{
  "arch": "tc_resnet",
  "model": "self-supervised audio encoder (BEST-RQ)",
  "dataset": "synthesised sound scenes: up to three everyday sounds over a background",
  "train_examples": 26041,
  "n_mels": 40,
  "hop_length": 160,
  "input": "mfcc",
  "win_length": 400,
  "codebook_size": 1024,
  "mask_prob": 0.08,
  "norm": "batchnorm",
  "activation": "relu",
  "drop_path": 0.1,
  "depths": [2, 4, 4],
  "kernel_size": 5,
  "stem": "single",
  "widths": [96, 144, 208],
  "init": "trunc_normal_002",
  "residual_init": "scaled_by_depth",
  "optimizer": "soap",
  "beta2": 0.99,
  "lr": 0.0027,
  "beta1": 0.95,
  "shampoo_beta": 0.99,
  "eps": 1e-08,
  "precondition_frequency": 50,
  "max_precond_dim": 1536,
  "merge_dims": true,
  "one_sided": false,
  "adamw_lr_other_params": 0.0007,
  "ema_decay": 0.999,
  "steps": 5500,
  "batch_size": 64,
  "epochs": 13.5,
  "lr_schedule": "cosine",
  "final_lr_fraction": 0,
  "warmup_steps": 1100,
  "weight_decay": 0.2,
  "adamw_weight_decay_other_params": 0
}
Rows from block 4 of a small self-supervised audio encoder (BEST-RQ), named by matrix and row number. Rows with one number belong to one channel. Each number is 128 + 24 x the weight over its row's rms, rounded and kept within 0 to 255. All counts start at 0. Numbers have three digits each.
After each channel's rows are labels from the 100 clips, of 14976, where the channel reaches its highest value: "lies over" is the class under the peak. Only what is clearly more common there than usual is listed. The data: synthesised sound scenes: up to three everyday sounds over a background.
# convs0: first width-5 conv (model.blocks.4.convs.0.weight, 144x144x5, each kernel summed), inputs 0-143
# convs1: second width-5 conv (model.blocks.4.convs.1.weight, 144x144x5, transposed, each kernel summed), outputs 0-143

convs0.130:135118090146161128140116138102185184127094147113135124146098124097153110141090118130139128139143050131122068154111133149133139083139111109096140132139131121141118146094126114132091135104176138125131093092159142125160167128133150120124130122143130136095120086129139098104108151137108133126150156107148106121097150166097137121128084121143133126177176155172159092127151129117143113131059112132151120150118134119140089149138100164132142
convs1.130:117118163114131138122110103122107147141141120145107134180114133118110139152132140154156116160167161135113135119110106131128118141104157117154136076129158132108134149154077108097120144153165132101125109172102081117068135124146149116130141100203135176145104162123165146152119150146148115195147102143119104110165117121120148117099093107178137111162109108149125104083136124104148136107102113130137120127161151132149134158183115126139127
lies over: laser zap

convs0.114:155134118126115124146072160156145113149154099108131142151096087122116119112098074136144143119108103091117112131108105112144144102129106107107137107105164143153126134099097151117132127126166111106140151155102078138120114149124138103177127113156123119134130147135090145102134130105117088163096128086147152130132119146168113084061177132100107119135128119170156138130162140121114176148109151189152142169155155122105111141158138135157143
convs1.114:113100104102142101138137120134147162111109134133090149101115112119115099137120148143130125088118089149133149152134048109131125143132132178153100100139119139071167110173118098118139130154100126119116139144117123112142099112116091147090083136110141129054154105133147109106102161103097095099157139072125149096154102134118125109125124139133107102145134096127114148119138128109083098121108174086108120110104128092133136116122123159087107
lies over: crying baby

convs0.75:162102116154149092139097153111078125119126119111068114138128135126126170140097121150095096103085110105100123146118111116145197109149145115115110136130162147130100102136117127167117116141103130167081122092143149173144101138136118148085156155108135136148121116112193106120146153158122107080105123098141127102124113167099139072089143147130126130144115111155141138112155135099117111104120138119130117158105140094147095136169150151139103
convs1.75:125121102150097131140132141145104138143133138132153185102142096132153152111174144089133111166167134085073173145149152144146160135134141167083161131156072126145187143127135135076158145176129165132153144127124142109157163130149126101127171159150127136139139116148147134114141156133104110163124145136126140138116123107151122156133130127129128121187149146111091124138149193139143151117161152121094128142110133122144140115135116161122174
lies over: laser zap

convs0.42:106112175145183112077153136139105138133122151124138157130126140130168103126137086133112122153135156188123149160098124077090139144121161141112165169100125126147159119122137140122101120134087130158101095142122143117138124146149112143144135120109177139118177126122104171126120135143070154162128150104158148094143112173097135137105120107129151078104125061153119088116130101117132136119110136111118144152145139120120107165113146098096145
convs1.42:102125126152104146112144122124131134112135106118137131144128121141112121107123094096125126145113154073099111122130168066097110134149111156148130164080128150130165105135130119119110127102139107156075179131082122112120109101103140167156095108173163169082122141100099111139123168109121134104133139144164137159126142109098125149132129114097099140109133129095106125123098121124123139087103120129096084184115160138153182139182125121162114
lies over: crying baby

convs0.125:159132132129133155150084109134168147113133122134104103103106143120146125122087143112134141136114093135081125152110135172087109127142126139073106158073146165082116129130139161155119145126156110141178123126193118121151128123138103111081190118061104079127151109102122097165133101166129156134125155155108127133122126117118162127144136128120090140119141094113148086124119111152126141163135133161138094144126139126114103099134109117145160
convs1.125:117171190146093122106118103157145139123139130127101138121135139151114176112111107138161116088144199101113118130126095103155133109133152121185102142159167111132093112093130161165130135100114104152125104152117135133129125163131137109100151115134146121152161163121092127156170097111117114121138095130153159145116120126181142158140115116127143158083105106152106122142132134113150141156120162105154149127163187141100110114092116128094093
lies over: phone ringing

convs0.90:164074131068111119168144140104147106112134141108133129165105118163124115147139102170136120122134140179154142133162136150125101103153144117107148107139153145110132118127089144139082146123130118115156066227103085091084140131146156123139105106174115147111160106124078142110143124090164106140136130113159152098150124153102122106122123129151135118127168119135106090109146118139124103133127135104119127083134135127105139138120141121129123
convs1.90:107110084134166177090112141091117124105087093166148149118113124081142103167143116057128154115143109081162110087104113127136126138124108117141126141132145091100154129178095105127124139146161091139097107119121136097150089108137149091123092144129161150120121150124149107071165071142099101152117116114124118144080147108137120103129135073105116143144140114114114133121100139111121123117123136164095104126106141135136101106116137127117124
lies over: siren

convs0.1:110087156071125132113128135112147071145138138155144141132145116137135081172109119151179153125131137158143113138102067133130129124137116116085137126140121141119103130131086154098074126128115111146128118115115132119125074144089170125144153067156115159108139114140102156105133137130120156081124114111116141115127152103134116147121119128142143137120140156128099115133100121195138134075159090110127157120091133140120102153183172096113129
convs1.1:099108089099167120130128117122156134170125115141162143209119137091127119142135066111129127147106131133141170086091142131096163121108126138170132125128142106116150152128122111143080104082140128174117118173093148100118100133149150075113151169174131130105110089113116109100117126142106124149132111123119143127101097110108148075138117120130136102149139140087094100109117123116115104118122128147092091123172111132130149121112115083135114
lies over: meowing

convs0.71:141086094119194116134132112136102110110137152144095125103133120114168109099132110137088126135108158139121184108132150117143137170147113100131154134115139124059098126110125117105114126133123126125109128132111166133105125085112126144140110138117131098136149120155067105121079149176108139152139150097124161083123126189139131166127122156145160120110140128121138099124144118114114118170118105184104104102156144106104139094102129069100112
convs1.71:109154125141120158109107146127157120156140123116122144167097112121114130142147159135188145154135092122124049116120144088133139088110160133133134143132152093108093138127118103087131167134148105077070112141124109086133142123126107130127149111177094134095119131138113143161077129114087140144140077160126108137131105126108110124127142135141100130125115118118139089100105075069140119131109128113147120144169109071159132146148126107133124
lies over: laser zap

convs0.142:123134121124123146108075172136110114144140082171087114113111149111099146120110165111124099105116137112141066141103096119109122157144157143156103113100098124127146159144140129150109127097117106168111161078174147140141155135117145089146170100112135113137107115096100096119148135086134136100165164123129104163103132149137104098130169114129145122150118152117095109120119146115113153152139129124096139088206135139120102095140095109110117
convs1.142:134120143148134139154132199132125149128130121105139142117151125151090093139124133143126121116145136136107126127145173163157080140116113109126087118121149103127115132108114108160113143121120127147153143123158090122175143147173084138110115147095184076148159098141150220114122108144134114110121150136129110113160159106098124118131142086128106151116157088104174114158159122125139108144175110143134116129125136106153112167109162146098156
lies over: siren

convs0.77:122158102113139122104127161098096124155113139136124098107130148109105103127102098140111149101154123153142152135093137136134187156094076127135142116155181144106165102167142107113115104088135107122127111065124148143141115119133145106129118079190141143123090142143109133108140116146135131125134094134103108137102121132109141119098146133127131122116080149103140078123187118189192137145129142138136154135124113105096106117173167123113128
convs1.77:127125134140111125120159115112177126094141108109137100123129111095114110160093100098211108113140110126122124152143105140165173092119152109140104129121101106152125129075147161111091097091130134165128151148123143100115150135144124101108109101083108115130125083078138129150134109131097145121132134121103120105120108162131129117169095132149092133139120141090074143138082112132144095132095121162129082093131155146092141155136100124095104
lies over: meowing

convs0.79:149107119162090108147123133089127137154096106118123123137124168101126130054095188127138132121117150109117093137121079127109144122092135117142123119093114121131135101128167119116123110101091119154126170108173148106069142095127100128100165185121114100100115118125145137163108116124109141091148131121113132118121155080100151123116112121111136086125133114083110158142133174122160120124153126115143123093171120117126140165100138146108073
convs1.79:099149106113119128180119192156102093084124151119131159135106133119125106115121088110145117108112102108171188125175148165146151130128102106145114115109115091144133119106104106124118134133094123087073087133140121163173110137123114137139121104155120122132139162111105123116146138099109137113091146115146127129166113125154091098174145168135107138107124108191145144127127113139133128146113109146099136112098146132083105084156170116103147
lies over: siren

convs0.33:139095117089132135152122158139174121126139114138157119106113139138107128139152173127171149152133109143149163123123147118100147146092124095165101085075128082126091137098120128122145143117122107102089106151137122097080139146129138131123088128155130155101165123136122173150142168153148138131123099149144157109074138127143127094180091158153103104153117126131107117085133157118108131099157160097088104093124108116138109144084111137111168
convs1.33:135093138097164127160146127117090162169165131106100101118123157109133106191143166128121123139125118127151090086123139111116126111121098104125103117083126100146081166184141135147111147159145103087150121115129115181138129086164117101128123190072158134160137150107100105106096139099123111146142108143125111136129131115145159125121131119131094117171127141144132078156119106101096126131140122119100134121140124134128122101174156084124127
lies over: laser zap

convs0.62:137129130099114145146145126100072129127123168145125133108128148117112148122134133096178099136151122142156087095143143114142122101133089123124174126092113059114094152166123165144125120127152091131125081142167118146173150113175132147129128094142146065142121097109094082097118164117157131113174137137131158162120141163162148132111101128154102136156141155124134127130126103091124124118129179155092108119143159122130114110124135091119113
convs1.62:125154132114143135125105121114149152130098136161107134159131143085132113124109080141175137126146136168150166151159122111119108123145112112129083141116137146132158151138130114131136134122126153134129156135120118114094131145136088132138163155164124185118199158143132107135175082152126114148119111125188128100134133116106176148151115103143179112144124144142113128125081161141140200133128090147097143146126097104181113152134132153142168
lies over: laser zap

convs0.73:154085087126153108130098140142161124132143138114114116103137171111109089100117187118147105122070147123176118126123127149126112139100132144156155124059125080142125185088119127123088132145095109138095090138128135126111119128154108112136117152189111120168131109142089144128140150134121104143109108143151147126104161149124135111126080177137126116144076141122112091113134126104127159125088140125108101123120148123110089136112175105137116
convs1.73:160115100127121123127112108120077167142112152126107097128117140126088100155089148131086107114159123150129125120151158137097148103126121071181141130107170131127090152106116095119159154124204083092126133156135088138114119118122123129135131184121100086112136113104130127079125132102097138110135120099110114141116137137120123136147105100136099148127127140142116076135114085097085124117140083131157153106167110118173138151139131108102148
lies over: laser zap

convs0.55:126131152092104152098104130094151125126090135138121166129148112125167125122104176118162149111075109157119139122149100118108133086122114127109126134071163129107159109155128133105137157095132134164104104123119132104105134120128120135117126075154167117120136138170112092099097087143127099125111095115137117103124094128130137118120027103129127144146129133097171096123136130163135108154098159141156149117158150141086123132131151081135113
convs1.55:136113086116160083097095127092159130097139137097152102135090140107091104113105131111145137097145100138144163094115117104073147115101107103149121128114162101123104179129120100108098077104126062145125128140135091106121118112079100114104096148173105100114128134103126155145122094113108117140150136122122106118112129128134113101109103134115112122134103143102121117117096106139126085094117081141082107122124093107110095124148120106093087
lies over: meowing; siren

convs0.80:128130148144108098126089092100068081128125125088127105147141119125107138180140064129147136117131106128126123135122144110119110095134105147106130141114128148160107140134131124111120156160108093115153099110118132112148125060132121127111159093123158100133137130138113136129115089106153116086130176094103133115115146189148103175121074153124115140112173146137122122132119097101130087127115158147157108168146137116098111083116099164134166
convs1.80:107101102135153163131129142141092087174174078132126117153159129182123134131129145167144142119114107117123103151143123155133104133153100131138119161103117122110139136137192123145177098167169121142100150140124163157126134170115111151125135149148094164124116115128167082129118116148152136141143129197172136125108130104112141135145141151137163075141120159144156140153139100144095125138115151138134149162119109154122152124130174140082159
lies over: phone ringing; doorbell

convs0.61:123120149082138120160095083125108079127103134163092148083120135134123099139112123142125135156156134172139133127147116149089187124127127096120104129134123113110088141092152184140148156099095171096170123152118179139115136151152122128145076116128160116146166165137138134150136123127126112110093123121106154120147109158120137126124124133180125124128129138118085061118147103098153127108127132145087136133160131145095158147081127135155145
convs1.61:140157143088133131162133128152105120137187115131119122102119110113117127122108116147183105135116152090107125096146096149122129086160127124085121106142118153093111146128151104139166117120104149179126139104125102137134137135122154137111071113133113126149093159116170107151127122146171172101132188089145161150113106147128066087126158108122127156168140132117098163124106161130109163132114115094126087146085107141127123112131103122160139
lies over: howling

convs0.103:142122118140147131144135134117173098158127111178132111124158121085148154102122141118128137110099165126136133083096086130121139158143124133145095112118205122152127123129127124154120094109159113104107173144089107105082118152116147132156144107184129112106162114120132086115113102148114107082129115115168156090138150161085132139101139116119155163113129101114115097144133136103154088131122152133103141111133150150087126066127152087147113
convs1.103:093124175139149098126074116175130143133145104139134111097102123096098102124126114119116106119103097128109121134098130121122108107111100147101105096149090111101128134150145154118146152104112140151143087139116115160109131094114129103110097104092117118121132125150135174077106071083121125155130098076125125127102100097099129133131154128127092121115128109141121122135127131168116151090092112156146086099131087155184083157121091150164138
lies over: howling